config.yaml
model: "contrastive audio-text model"
encoder_qk_norm: true
encoder_width: 160
text_encoder_width: 128
text_encoder_norm_position: "pre"
text_encoder_activation: "swiglu"
text_encoder_mlp_ratio: 2
text_encoder_fused_qkv: true
text_encoder_positions: "learned"
residual_init: "none"
optimizer: "nadamw"
Rows from block 2 of the audio encoder of a small contrastive audio-text model, named by matrix and row number. Rows with one number belong to one neuron. Each number is 200 + 40 x the weight over its row's rms, rounded and kept within 0 to 999. All counts start at 0.
After each neuron's rows are labels from the 100 clips, of 14848, where the neuron reaches its highest value: "top examples" is what is common among them. Only what is clearly more common there than usual is listed. The data: Morse code for random letters and digits, with fading, noise and interfering tones. In brackets: how many of the 100.
# fc1: first MLP up (encoder.blocks.2.ff1.fc1.weight, 640x160), inputs 80-159
# fc2: first MLP down (encoder.blocks.2.ff1.fc2.weight, 160x640, transposed), outputs 80-159

fc1.565,162,185,196,128,186,195,218,218,173,166,209,114,195,186,161,125,202,179,168,205,219,207,184,180,206,272,264,186,238,196,227,248,241,203,183,190,213,175,188,252,117,116,132,118,161,158,214,158,187,147,208,120,184,183,115,117,204,108,165,165,205,191,164,136,105,119,216,101,169,141,176,171,145,200,163,175,183,97,195,189
fc2.565,261,200,188,243,249,243,156,232,164,191,222,183,284,213,251,195,221,184,194,182,212,221,245,244,203,152,159,227,159,196,203,167,256,214,218,245,170,258,201,325,190,210,241,254,193,183,189,211,280,207,185,213,264,190,207,164,177,213,195,173,202,248,272,292,161,230,196,245,219,164,302,208,237,173,207,273,276,156,225,272
top examples: the character "e" (70); first character: e (66); speed: medium (64); the character "i" (31)

fc1.516,133,212,203,224,228,177,191,194,179,239,217,152,219,249,206,221,225,249,241,280,235,208,241,231,267,250,230,235,199,229,226,242,208,219,181,310,184,199,248,140,169,170,175,170,239,200,161,192,186,181,150,207,142,114,181,184,175,154,166,159,166,142,199,140,138,170,200,195,185,158,162,144,208,181,235,136,157,197,132,191
fc2.516,226,153,193,186,248,195,91,135,149,179,244,269,223,185,190,315,241,250,219,214,264,258,226,152,200,233,247,203,218,166,240,230,165,143,146,148,229,220,174,201,228,199,198,154,215,177,113,316,162,245,255,276,199,237,237,200,211,215,188,193,177,207,161,191,223,273,218,172,171,219,206,255,187,226,254,254,205,259,165,160
top examples: reverberation (91)

fc1.93,204,234,221,244,265,192,243,251,154,162,189,129,190,136,216,214,188,228,204,175,226,184,189,169,174,196,248,201,209,179,197,148,186,170,127,249,169,220,186,203,209,180,224,235,242,180,191,169,186,148,213,226,199,110,192,228,138,170,164,156,146,212,173,166,188,205,278,193,111,172,104,191,185,241,215,149,199,165,204,186
fc2.93,198,212,230,266,209,166,255,169,236,228,254,185,264,234,245,164,201,180,180,163,195,187,216,149,189,113,176,145,190,294,223,219,242,229,197,259,126,173,176,229,158,250,185,154,168,235,255,259,249,180,240,259,247,198,174,185,242,203,235,287,231,224,292,249,273,177,210,181,246,194,240,235,207,228,200,209,229,224,227,233
top examples: reverberation (93)

fc1.300,164,212,103,206,131,205,234,216,163,214,159,269,169,197,243,171,176,235,138,172,252,219,208,188,187,258,264,213,203,200,186,212,135,192,199,198,208,214,227,158,190,189,204,234,208,204,129,109,174,222,115,147,124,196,199,245,159,200,167,216,163,152,152,142,185,222,199,198,160,217,136,154,235,167,200,113,164,209,140,112
fc2.300,305,171,225,214,122,247,159,178,166,231,187,208,257,203,252,199,188,170,173,208,232,175,229,181,195,193,160,230,186,196,194,143,258,126,179,233,213,217,195,274,180,203,180,211,198,150,148,204,247,138,201,177,301,178,222,169,116,205,179,125,172,304,272,255,183,238,173,179,190,132,194,214,194,152,226,309,273,136,222,237
top examples: speed: fast (90)

fc1.591,190,175,120,212,153,189,206,233,224,187,199,180,130,199,250,161,179,194,159,206,234,225,231,230,186,217,199,237,158,194,199,204,153,221,208,225,241,206,235,182,236,173,188,221,212,189,123,163,140,196,161,134,159,203,199,224,110,220,197,140,114,155,145,186,131,212,154,200,168,195,90,158,180,149,171,182,163,208,170,104
fc2.591,250,200,207,295,261,229,222,174,236,205,170,197,274,229,287,191,233,195,183,245,302,208,247,210,179,134,154,188,167,184,166,209,264,159,174,267,128,148,179,248,202,170,195,241,226,173,297,208,240,173,201,219,238,148,160,186,182,156,176,214,249,231,271,196,222,185,159,215,230,140,269,161,240,169,186,227,220,173,197,288
top examples: reverberation (73)

fc1.579,122,204,228,215,276,128,232,193,140,223,158,149,167,180,171,134,217,217,264,212,261,239,187,197,212,184,170,180,219,223,214,198,225,232,240,245,162,178,240,223,213,168,188,168,220,220,229,148,196,223,128,187,160,186,220,221,203,182,195,280,215,171,221,99,185,181,195,231,143,269,186,196,190,214,198,112,160,240,127,193
fc2.579,187,252,165,274,266,179,180,145,157,132,199,197,208,278,177,226,294,255,215,174,206,282,192,220,178,170,238,229,219,226,195,247,185,237,180,174,188,113,156,171,194,172,185,176,229,162,239,141,116,227,158,162,140,179,178,228,235,149,158,145,243,143,181,153,178,217,205,223,199,229,185,135,199,250,190,167,187,203,123,159
top examples: speed: slow (62); mains hum (50)

fc1.380,149,216,178,161,260,238,301,291,255,215,214,192,115,222,229,125,214,178,231,213,227,177,169,185,242,201,204,179,145,190,199,209,173,179,184,265,157,172,222,182,199,154,158,164,231,195,172,113,182,170,128,136,171,138,136,213,169,175,106,215,135,154,218,150,145,183,179,206,131,174,99,168,185,174,194,165,125,195,121,171
fc2.380,202,225,192,236,240,247,190,157,208,250,238,207,245,230,153,242,253,229,246,246,197,271,215,228,167,169,189,158,127,202,216,236,205,169,149,205,170,108,208,197,207,221,147,225,214,173,169,250,219,210,232,232,227,181,221,151,249,215,248,203,225,209,212,217,285,201,125,241,317,232,244,176,176,155,264,212,250,256,267,302
top examples: mains hum (52); reverberation (51)

fc1.586,205,171,158,195,232,206,137,196,210,176,193,223,200,169,243,179,175,194,177,193,211,211,212,224,216,212,166,237,199,209,172,189,139,136,203,185,193,168,188,228,200,168,175,199,171,191,133,141,118,191,177,188,181,176,214,233,125,181,204,136,136,183,134,152,139,202,124,174,199,187,136,130,152,111,159,197,148,204,170,160
fc2.586,212,229,240,236,160,197,223,160,233,180,169,170,229,206,199,205,241,216,246,227,271,173,227,219,183,165,153,210,200,201,227,182,225,184,197,229,166,209,179,267,174,185,202,228,239,201,255,187,241,161,258,206,256,113,273,207,200,162,148,197,186,180,236,217,203,266,149,257,174,155,221,156,232,179,167,203,214,164,289,278
top examples: the character "e" (56)

fc1.331,235,219,202,236,216,225,190,244,190,189,173,203,198,154,224,202,166,185,174,134,173,185,180,172,158,173,249,228,221,224,237,180,249,211,200,290,144,206,230,199,171,196,199,200,210,152,138,172,155,101,213,195,181,78,171,151,126,148,126,102,129,203,199,187,208,211,241,148,109,176,139,167,191,203,147,198,191,180,207,148
fc2.331,318,215,153,176,188,148,197,153,211,200,232,177,219,139,186,229,211,159,131,181,181,216,211,176,203,173,167,204,172,194,247,221,157,158,182,212,195,228,214,223,248,219,241,156,263,261,243,260,203,226,214,183,269,241,198,208,279,275,214,201,216,156,228,247,210,207,195,234,178,252,234,264,220,150,301,199,215,237,246,187
top examples: quiet level (84); speed: fast (67); reverberation (46)

fc1.483,211,169,199,172,207,217,233,236,192,199,184,186,99,192,196,184,203,210,183,186,148,196,104,179,158,231,184,206,258,218,265,231,228,274,259,213,224,151,210,200,260,148,186,203,111,157,214,130,154,198,132,158,146,170,215,202,188,184,227,217,195,196,178,121,163,135,156,226,180,158,178,199,131,236,188,159,141,167,146,178
fc2.483,231,190,276,196,160,194,206,170,116,155,159,215,253,195,218,240,199,219,260,164,186,150,90,143,158,104,157,236,248,216,167,155,241,210,253,229,251,255,207,248,189,157,255,240,221,195,165,191,261,150,194,161,251,187,205,236,200,195,149,174,225,223,210,166,193,185,150,196,143,144,267,178,252,222,221,237,251,162,208,172
top examples: speed: medium (75); quiet level (62)

fc1.173,179,230,218,164,199,211,162,219,182,187,198,154,205,180,170,239,172,93,247,178,240,161,229,162,145,159,178,213,197,164,181,154,150,155,159,232,180,190,162,194,167,184,181,80,191,234,179,158,202,173,193,174,190,165,162,180,183,142,164,190,168,164,129,144,146,143,174,106,175,129,187,190,220,239,81,196,194,154,168,188
fc2.173,189,227,214,225,238,181,201,163,276,171,208,172,218,255,207,221,190,164,250,180,167,279,257,241,133,135,173,197,235,231,214,205,182,221,116,219,198,157,126,202,152,214,184,172,173,218,251,139,232,186,160,202,259,205,201,216,192,171,228,177,289,165,244,170,230,204,202,255,230,186,243,203,190,196,191,169,220,149,236,264
top examples: quiet level (64); speed: fast (61)

fc1.439,221,226,258,151,226,188,274,170,228,205,199,177,213,199,204,216,221,222,264,280,226,288,178,290,230,175,138,206,212,206,248,227,181,192,211,241,178,164,200,229,214,165,160,178,217,197,205,92,196,227,196,115,199,128,195,224,165,184,180,197,155,147,165,172,173,201,109,222,198,217,129,161,168,141,237,193,173,185,179,199
fc2.439,187,159,179,194,167,234,252,184,223,217,154,232,227,231,185,247,296,280,318,186,270,254,227,310,192,213,169,172,164,187,218,231,240,238,238,189,231,186,176,255,183,206,189,278,214,180,215,199,215,226,222,177,224,169,181,215,239,130,187,237,184,173,192,176,228,259,156,170,227,171,218,122,188,203,166,194,266,194,169,218
top examples: the character "e" (34); first character: e (26)

fc1.185,188,235,152,161,211,172,218,161,173,225,195,164,179,229,192,183,196,132,125,242,175,186,243,269,224,269,281,214,194,265,243,266,195,249,219,244,167,176,196,175,161,204,165,148,185,182,222,157,189,161,173,180,145,174,122,96,218,178,195,154,185,136,177,201,150,110,178,158,194,214,170,203,192,207,164,153,145,147,165,196
fc2.185,224,201,108,229,196,169,174,245,226,220,199,100,215,196,219,177,137,162,157,152,188,215,271,204,291,214,228,213,175,212,204,231,187,226,274,187,166,223,171,226,260,258,314,192,208,260,224,248,229,193,196,250,281,233,197,210,241,257,200,187,196,173,223,264,203,198,134,236,231,191,277,258,193,214,240,240,191,191,247,279
top examples: quiet level (71)

fc1.511,183,247,161,160,283,180,266,200,202,163,169,178,99,163,185,179,171,148,207,217,154,103,165,159,227,179,237,182,182,217,210,192,177,186,202,234,171,119,249,202,221,166,145,168,180,182,185,136,127,199,206,198,156,152,205,209,168,183,170,203,190,174,191,160,152,159,240,213,156,199,135,184,193,165,185,127,130,200,153,198
fc2.511,163,232,166,222,137,147,299,163,224,150,185,192,215,245,298,152,220,184,146,215,210,231,194,267,148,169,122,173,276,254,230,238,252,247,242,231,170,190,212,241,153,197,247,256,181,141,265,148,206,172,197,175,226,191,223,164,179,195,251,194,218,138,229,206,238,117,164,213,214,144,236,229,149,216,158,191,213,184,234,191
top examples: mains hum (71)

fc1.477,213,225,172,223,199,230,237,159,133,171,192,205,204,218,224,103,195,211,174,184,191,210,136,209,227,198,144,197,207,183,237,185,228,234,244,232,188,173,212,213,184,174,152,203,207,135,187,148,168,162,93,106,158,130,155,165,168,116,131,185,156,217,246,190,158,204,208,182,114,184,163,119,144,216,188,156,158,143,154,146
fc2.477,188,195,192,225,194,242,177,142,144,244,196,220,206,243,213,141,228,235,228,179,244,301,195,216,251,188,127,191,193,192,168,158,235,216,207,130,206,194,186,266,219,268,161,173,207,217,201,210,212,261,170,206,231,272,242,262,238,230,316,245,229,233,260,210,291,254,187,246,223,236,250,213,226,204,205,231,229,234,186,215
top examples: fading (81); reverberation (43)

fc1.217,175,175,155,243,232,209,210,226,161,232,232,246,210,122,121,228,211,177,140,170,136,132,221,209,160,199,251,229,183,264,214,255,203,248,174,205,187,200,221,179,180,169,141,174,204,196,188,122,153,201,148,234,135,174,140,163,194,167,213,186,179,138,140,141,127,145,163,144,176,181,165,200,175,231,144,159,114,163,137,204
fc2.217,275,157,162,188,153,180,152,163,213,201,248,82,185,205,223,192,222,244,213,235,203,225,219,188,183,203,164,216,193,242,202,235,196,210,186,213,191,216,239,215,253,194,202,205,198,207,221,231,181,215,156,206,182,191,141,247,197,138,160,108,172,145,191,201,121,210,197,176,157,177,141,165,173,150,333,178,192,160,227,178
top examples: the character "e" (55); first character: e (46)

fc1.545,174,182,194,215,207,191,166,206,165,178,162,85,218,189,232,196,167,204,140,160,194,194,169,156,187,210,250,241,233,171,189,190,186,155,165,217,159,176,141,196,175,141,155,188,193,162,184,158,180,122,176,194,175,176,157,88,132,95,131,147,180,165,183,160,139,173,185,102,125,174,166,169,174,170,136,175,175,146,171,170
fc2.545,220,184,261,268,219,190,247,147,222,201,274,209,197,259,237,172,245,206,205,242,199,284,217,236,191,167,152,158,172,232,198,189,197,158,182,161,173,176,154,224,219,221,149,122,228,214,234,232,235,228,163,186,255,277,134,255,207,204,187,256,253,184,299,248,268,153,213,225,216,228,247,153,182,167,231,196,214,231,230,186
top examples: reverberation (64); speed: fast (64)

fc1.571,179,178,183,157,130,187,173,234,219,181,221,194,163,193,209,156,200,232,135,166,182,163,240,213,214,213,209,192,165,190,164,171,136,185,212,195,256,181,238,150,203,143,163,226,188,161,89,140,162,167,152,180,102,205,199,152,141,171,173,154,124,156,123,136,145,185,139,197,190,158,132,136,138,122,168,176,135,172,141,112
fc2.571,239,199,271,256,208,236,176,209,271,203,167,180,245,235,269,191,199,206,170,256,275,210,252,203,232,158,97,201,211,218,173,227,224,151,222,240,171,188,155,278,221,212,186,235,248,185,264,202,232,199,202,192,297,158,212,200,176,209,154,120,196,249,235,250,218,205,168,260,249,164,260,166,212,152,169,274,224,145,237,280
top examples: quiet level (69); the character "e" (46)

fc1.559,169,166,160,278,167,164,176,221,160,208,193,103,215,157,216,233,181,176,152,123,148,87,160,123,188,201,203,222,195,194,198,237,272,181,175,243,197,232,156,228,178,186,181,134,219,222,202,186,223,153,156,211,204,164,177,188,201,129,229,148,190,216,199,165,106,176,178,119,151,135,206,220,202,259,124,198,220,101,166,239
fc2.559,187,241,204,278,203,146,205,227,242,196,260,162,219,227,210,204,278,259,160,233,165,246,234,265,160,188,195,181,169,243,208,231,200,228,195,184,158,117,186,178,231,191,223,238,199,207,202,222,183,209,180,248,176,187,200,234,230,148,226,130,211,192,155,206,198,153,220,175,217,180,287,175,130,155,208,173,194,145,258,242
top examples: speed: medium (80)

fc1.110,240,251,139,142,197,241,227,236,241,275,265,195,146,180,168,126,161,118,150,218,206,239,250,259,262,201,286,241,249,250,231,261,226,250,228,232,178,192,187,192,174,202,183,123,170,185,214,141,156,176,160,189,198,167,163,190,180,198,220,187,172,143,209,208,133,133,145,265,223,191,162,199,216,199,197,172,155,187,171,188
fc2.110,234,212,195,170,277,193,194,242,266,233,206,237,224,156,183,195,150,143,211,194,215,198,279,245,251,193,260,173,145,216,208,200,173,209,244,265,171,229,288,215,255,202,276,125,263,275,187,245,302,227,212,213,251,224,194,210,215,242,178,211,181,199,206,250,220,202,163,267,190,217,203,236,225,149,284,194,238,230,228,262
top examples: speed: slow (64); the character "e" (41); first character: e (31); first character: t (28)

fc1.405,143,207,199,181,208,156,181,257,253,221,180,189,163,192,215,80,199,261,157,202,164,220,166,193,193,239,158,209,206,175,186,185,179,198,222,176,159,142,197,150,122,170,123,119,162,197,157,143,200,156,153,175,147,212,179,174,190,113,145,195,179,180,190,135,168,127,209,174,166,182,123,143,203,176,240,132,127,109,172,177
fc2.405,228,198,173,222,194,199,193,203,150,218,231,230,130,179,131,178,222,154,150,258,284,285,256,276,220,226,187,184,211,205,196,153,197,176,163,110,154,127,185,222,209,195,123,161,231,161,171,138,182,258,153,140,127,210,120,183,203,200,211,189,206,161,141,215,228,200,170,194,205,218,183,177,115,206,180,186,160,180,154,180
top examples: speed: slow (68); reverberation (33)

fc1.615,178,218,126,201,145,147,214,197,221,207,210,206,199,235,269,204,231,165,167,189,155,171,173,165,138,180,199,174,207,225,214,161,220,223,249,247,188,175,231,148,122,197,195,178,168,109,166,87,186,110,160,133,136,194,152,124,133,144,128,232,198,166,237,167,121,192,215,157,136,172,195,165,226,202,133,158,197,197,151,162
fc2.615,273,136,207,152,132,228,261,187,148,241,258,247,210,218,213,195,186,200,283,202,214,233,145,208,213,186,183,166,205,219,247,203,211,220,230,227,168,173,220,208,112,280,185,201,162,176,158,216,190,184,251,227,226,178,216,190,156,219,241,253,205,233,213,235,268,207,250,245,236,174,265,239,160,234,245,254,250,227,257,182
top examples: speed: fast (61); reverberation (52)

fc1.80,222,209,100,193,137,190,202,213,215,216,187,222,192,133,232,164,193,207,170,224,228,220,204,225,205,203,168,198,165,195,233,182,176,187,237,242,212,200,201,228,234,167,179,188,191,195,171,95,143,207,165,120,187,178,232,261,136,201,149,172,112,200,165,164,162,218,115,192,148,178,80,207,146,159,155,179,146,179,167,175
fc2.80,217,169,208,222,196,241,245,162,218,226,194,158,255,227,182,206,246,211,257,207,236,208,255,214,182,176,185,227,194,222,228,213,258,208,211,229,167,195,193,259,126,182,181,225,211,169,245,235,265,165,215,232,245,114,173,184,201,120,202,248,203,208,247,187,190,211,153,221,219,133,207,161,223,171,205,218,236,137,249,302
top examples: reverberation (74); fading (60)

fc1.259,200,249,198,233,191,192,219,147,282,201,235,158,202,251,216,144,217,111,217,214,128,196,176,196,212,199,224,184,236,235,253,172,235,204,194,195,119,177,186,195,123,214,117,127,165,155,195,145,171,148,181,171,193,168,133,123,142,133,131,231,140,226,255,192,132,155,185,240,206,183,155,174,159,165,223,200,171,143,187,176
fc2.259,240,190,254,177,256,225,103,219,203,207,169,179,238,227,192,234,167,182,188,196,172,253,202,245,175,207,113,234,201,211,197,288,170,280,257,218,307,181,198,189,184,221,184,208,207,226,141,226,241,241,145,185,187,272,203,179,218,233,232,227,220,221,209,201,193,196,145,276,255,234,259,194,221,130,197,198,227,234,168,192
top examples: speed: fast (88); fading (61)

fc1.589,235,178,151,149,201,223,197,230,165,207,226,234,169,162,146,211,204,181,167,243,184,194,230,219,161,233,229,234,190,185,230,193,174,179,208,200,208,208,229,211,173,172,173,174,165,170,166,52,103,192,149,144,160,222,199,185,152,167,204,203,110,116,129,149,93,195,208,205,102,180,97,163,143,211,159,171,123,154,164,153
fc2.589,236,230,172,248,131,205,246,150,173,205,186,242,257,206,185,235,268,174,199,280,262,191,233,214,208,206,180,213,185,192,212,120,255,176,141,139,171,261,204,267,174,177,174,218,205,199,274,170,198,155,224,195,246,169,240,176,158,161,183,178,163,249,320,288,170,259,224,193,143,157,168,196,217,228,142,261,191,174,222,248
top examples: fading (81); speed: fast (64); pink noise (48)

fc1.275,180,180,164,201,172,180,283,186,203,288,231,191,160,249,200,221,234,128,146,239,211,187,189,218,194,248,210,235,174,196,207,222,214,227,172,168,151,169,191,148,163,192,149,153,118,156,187,171,188,145,145,187,123,164,135,112,198,132,185,229,171,196,192,192,140,79,210,159,198,129,176,184,199,239,201,176,126,150,170,224
fc2.275,239,173,196,199,193,207,171,133,281,133,165,239,235,251,245,183,217,214,172,220,226,225,245,167,253,167,198,200,241,254,227,204,234,196,236,191,165,238,146,228,191,267,243,249,191,215,243,280,239,184,299,244,273,230,246,168,230,178,157,192,248,190,281,320,265,204,174,234,254,194,297,235,206,224,179,276,258,202,318,223
top examples: quiet level (70); speed: fast (70); fading (61)

fc1.539,224,165,273,212,261,204,211,179,167,199,227,175,174,236,223,177,212,192,184,291,269,215,186,165,162,186,195,168,152,153,190,153,221,180,150,222,148,173,162,163,183,152,130,159,194,124,242,128,181,146,205,136,169,142,140,128,142,96,129,175,171,195,228,196,135,154,192,102,183,156,179,170,161,215,151,195,161,133,169,145
fc2.539,149,158,182,208,221,198,270,233,235,271,204,211,209,223,191,198,179,196,222,192,217,236,271,254,219,182,137,174,140,149,108,178,170,195,218,173,218,221,105,131,130,254,194,154,220,237,148,192,292,230,197,225,199,284,107,195,221,200,239,228,232,252,181,184,228,208,128,223,236,226,283,180,212,196,226,214,233,214,182,223
top examples: reverberation (72); fading (62)

fc1.399,206,219,217,209,298,238,164,192,195,255,207,230,129,211,195,251,188,199,185,348,200,264,230,264,209,251,213,216,126,169,212,268,166,231,248,236,193,126,248,148,227,196,153,207,202,160,144,193,158,255,158,193,122,190,178,212,229,202,228,230,184,221,179,211,206,193,208,235,248,258,169,160,202,237,209,191,179,246,123,209
fc2.399,194,226,206,267,120,146,243,179,228,197,201,186,168,281,229,175,326,252,229,271,179,250,267,231,172,198,134,181,192,216,256,307,181,233,222,201,160,163,143,192,186,230,166,174,189,169,217,212,177,227,185,198,206,218,181,105,232,183,214,209,193,149,187,241,243,138,155,208,269,168,304,156,105,187,179,193,204,168,214,222
top examples: fading (84); quiet level (66); reverberation (35)

fc1.94,117,166,125,234,189,169,217,114,181,195,213,209,209,233,233,177,225,159,182,150,167,131,202,188,176,200,288,198,153,222,178,198,171,209,226,198,189,223,273,184,180,143,191,207,224,188,216,140,212,191,183,167,159,226,154,169,144,149,173,272,182,96,241,168,117,191,212,155,127,206,149,128,256,194,139,177,156,191,154,143
fc2.94,229,190,209,200,181,213,191,178,253,193,154,198,222,229,250,214,160,235,190,263,275,181,187,184,221,180,202,171,140,222,177,186,184,154,173,242,203,138,186,231,154,196,147,190,201,178,171,199,255,146,253,192,233,141,203,162,192,230,175,203,267,214,263,240,204,194,154,192,214,180,216,155,220,142,271,206,269,194,245,229
top examples: clipping (33)

fc1.201,161,177,192,231,207,233,228,230,176,266,227,152,121,210,179,210,171,215,259,211,145,152,286,213,196,194,258,221,109,148,175,154,212,176,177,219,214,169,203,123,211,215,145,147,195,183,162,171,200,147,192,202,180,192,166,145,137,176,199,172,136,200,135,138,128,183,219,193,153,144,167,201,177,230,177,173,150,188,166,161
fc2.201,172,151,250,224,219,215,238,211,231,166,159,195,149,192,165,224,119,306,279,201,227,239,293,210,141,178,173,195,167,151,181,181,212,209,194,213,294,228,206,191,181,219,115,203,243,263,126,193,228,197,176,174,193,193,148,154,149,175,188,161,201,146,160,162,161,213,195,169,139,189,149,191,141,168,176,156,167,207,188,197
top examples: speed: slow (77); fading (62)

fc1.20,140,150,275,156,211,191,188,165,148,159,164,118,179,194,173,204,201,193,167,129,200,138,195,157,154,208,269,193,186,175,204,205,194,188,157,189,213,192,214,191,169,166,121,163,211,184,214,126,170,194,213,213,164,205,151,84,199,119,225,179,174,103,146,133,132,149,253,89,116,178,176,187,173,239,112,156,174,174,190,168
fc2.20,176,191,133,223,148,185,283,240,238,213,237,213,175,261,210,129,216,282,165,99,198,270,246,219,226,221,163,178,178,208,211,231,257,188,176,122,196,206,174,250,251,281,204,183,226,219,291,223,252,259,170,188,226,231,130,230,261,224,248,243,271,218,217,191,233,178,176,215,191,258,259,263,244,192,251,241,183,204,208,216
top examples: fading (77); speed: fast (63)

fc1.418,184,194,212,147,192,166,122,230,234,190,236,189,201,188,178,196,215,126,214,225,143,123,207,250,203,207,170,241,176,197,171,204,165,149,248,213,218,201,190,206,133,199,181,199,182,209,108,185,159,174,200,226,197,187,202,210,153,175,210,170,149,196,133,182,169,190,144,209,217,159,146,154,211,104,204,201,163,197,214,165
fc2.418,226,276,187,243,215,215,198,194,238,217,179,169,231,228,242,244,238,254,197,231,292,211,297,174,176,161,171,190,153,218,229,167,240,158,155,214,139,204,165,252,208,189,180,221,264,192,201,207,251,149,198,185,257,165,196,181,208,171,150,211,152,174,245,227,255,269,163,236,207,178,229,125,191,170,159,208,258,173,268,276
top examples: the character "e" (72); quiet level (64); first character: e (58)

fc1.482,134,180,165,220,219,178,157,272,256,241,266,131,197,226,204,220,182,239,198,210,227,202,257,221,272,246,244,234,224,242,153,196,181,161,168,177,202,188,188,148,149,151,176,168,210,214,148,203,205,151,141,201,154,173,154,155,159,129,110,160,197,109,210,107,117,185,170,209,164,142,160,139,206,159,209,185,204,180,114,226
fc2.482,194,199,309,170,204,148,121,117,178,159,237,251,237,184,194,313,285,222,183,267,270,231,212,165,157,201,223,142,211,185,212,192,128,95,95,152,210,158,164,178,186,204,201,166,219,188,139,282,131,235,205,198,177,242,178,189,204,209,213,185,203,150,166,210,245,224,237,162,173,258,215,206,206,232,247,209,212,245,182,112
top examples: reverberation (100); speed: fast (64)

fc1.368,209,176,186,218,198,258,205,219,211,286,196,142,198,190,162,222,158,181,215,235,158,210,253,208,205,172,199,251,171,202,184,216,215,217,229,222,245,158,159,166,149,161,179,169,160,143,202,176,199,134,140,179,167,183,187,157,182,113,190,167,148,131,182,166,76,87,204,196,200,144,173,138,231,214,143,195,173,175,170,185
fc2.368,196,167,154,180,181,135,189,127,256,143,249,201,200,216,192,307,236,216,289,202,245,240,220,183,125,206,261,192,239,220,239,255,195,225,146,190,146,195,180,143,184,180,200,133,193,153,187,272,166,216,176,274,146,196,186,212,212,148,194,245,224,165,174,135,222,139,228,218,118,211,172,198,186,246,219,126,149,194,170,153
top examples: fading (77)

fc1.431,199,199,201,188,203,202,140,159,204,190,206,175,206,173,244,199,201,182,127,214,187,193,216,219,212,213,165,244,187,178,167,213,167,149,219,205,221,205,167,212,219,113,190,186,198,152,166,130,102,187,172,163,161,177,200,235,122,184,154,202,152,170,163,154,117,163,121,195,176,158,110,90,189,134,172,183,166,176,181,144
fc2.431,223,234,236,268,189,195,217,200,247,182,182,170,236,255,217,220,220,201,237,204,283,186,196,191,193,177,155,190,188,184,198,173,235,166,196,193,156,192,164,278,164,196,176,238,226,215,243,177,241,160,215,185,275,150,204,208,205,151,184,196,180,205,255,175,220,259,132,203,198,169,246,131,215,156,173,237,222,179,275,282
top examples: the character "e" (46); reverberation (43)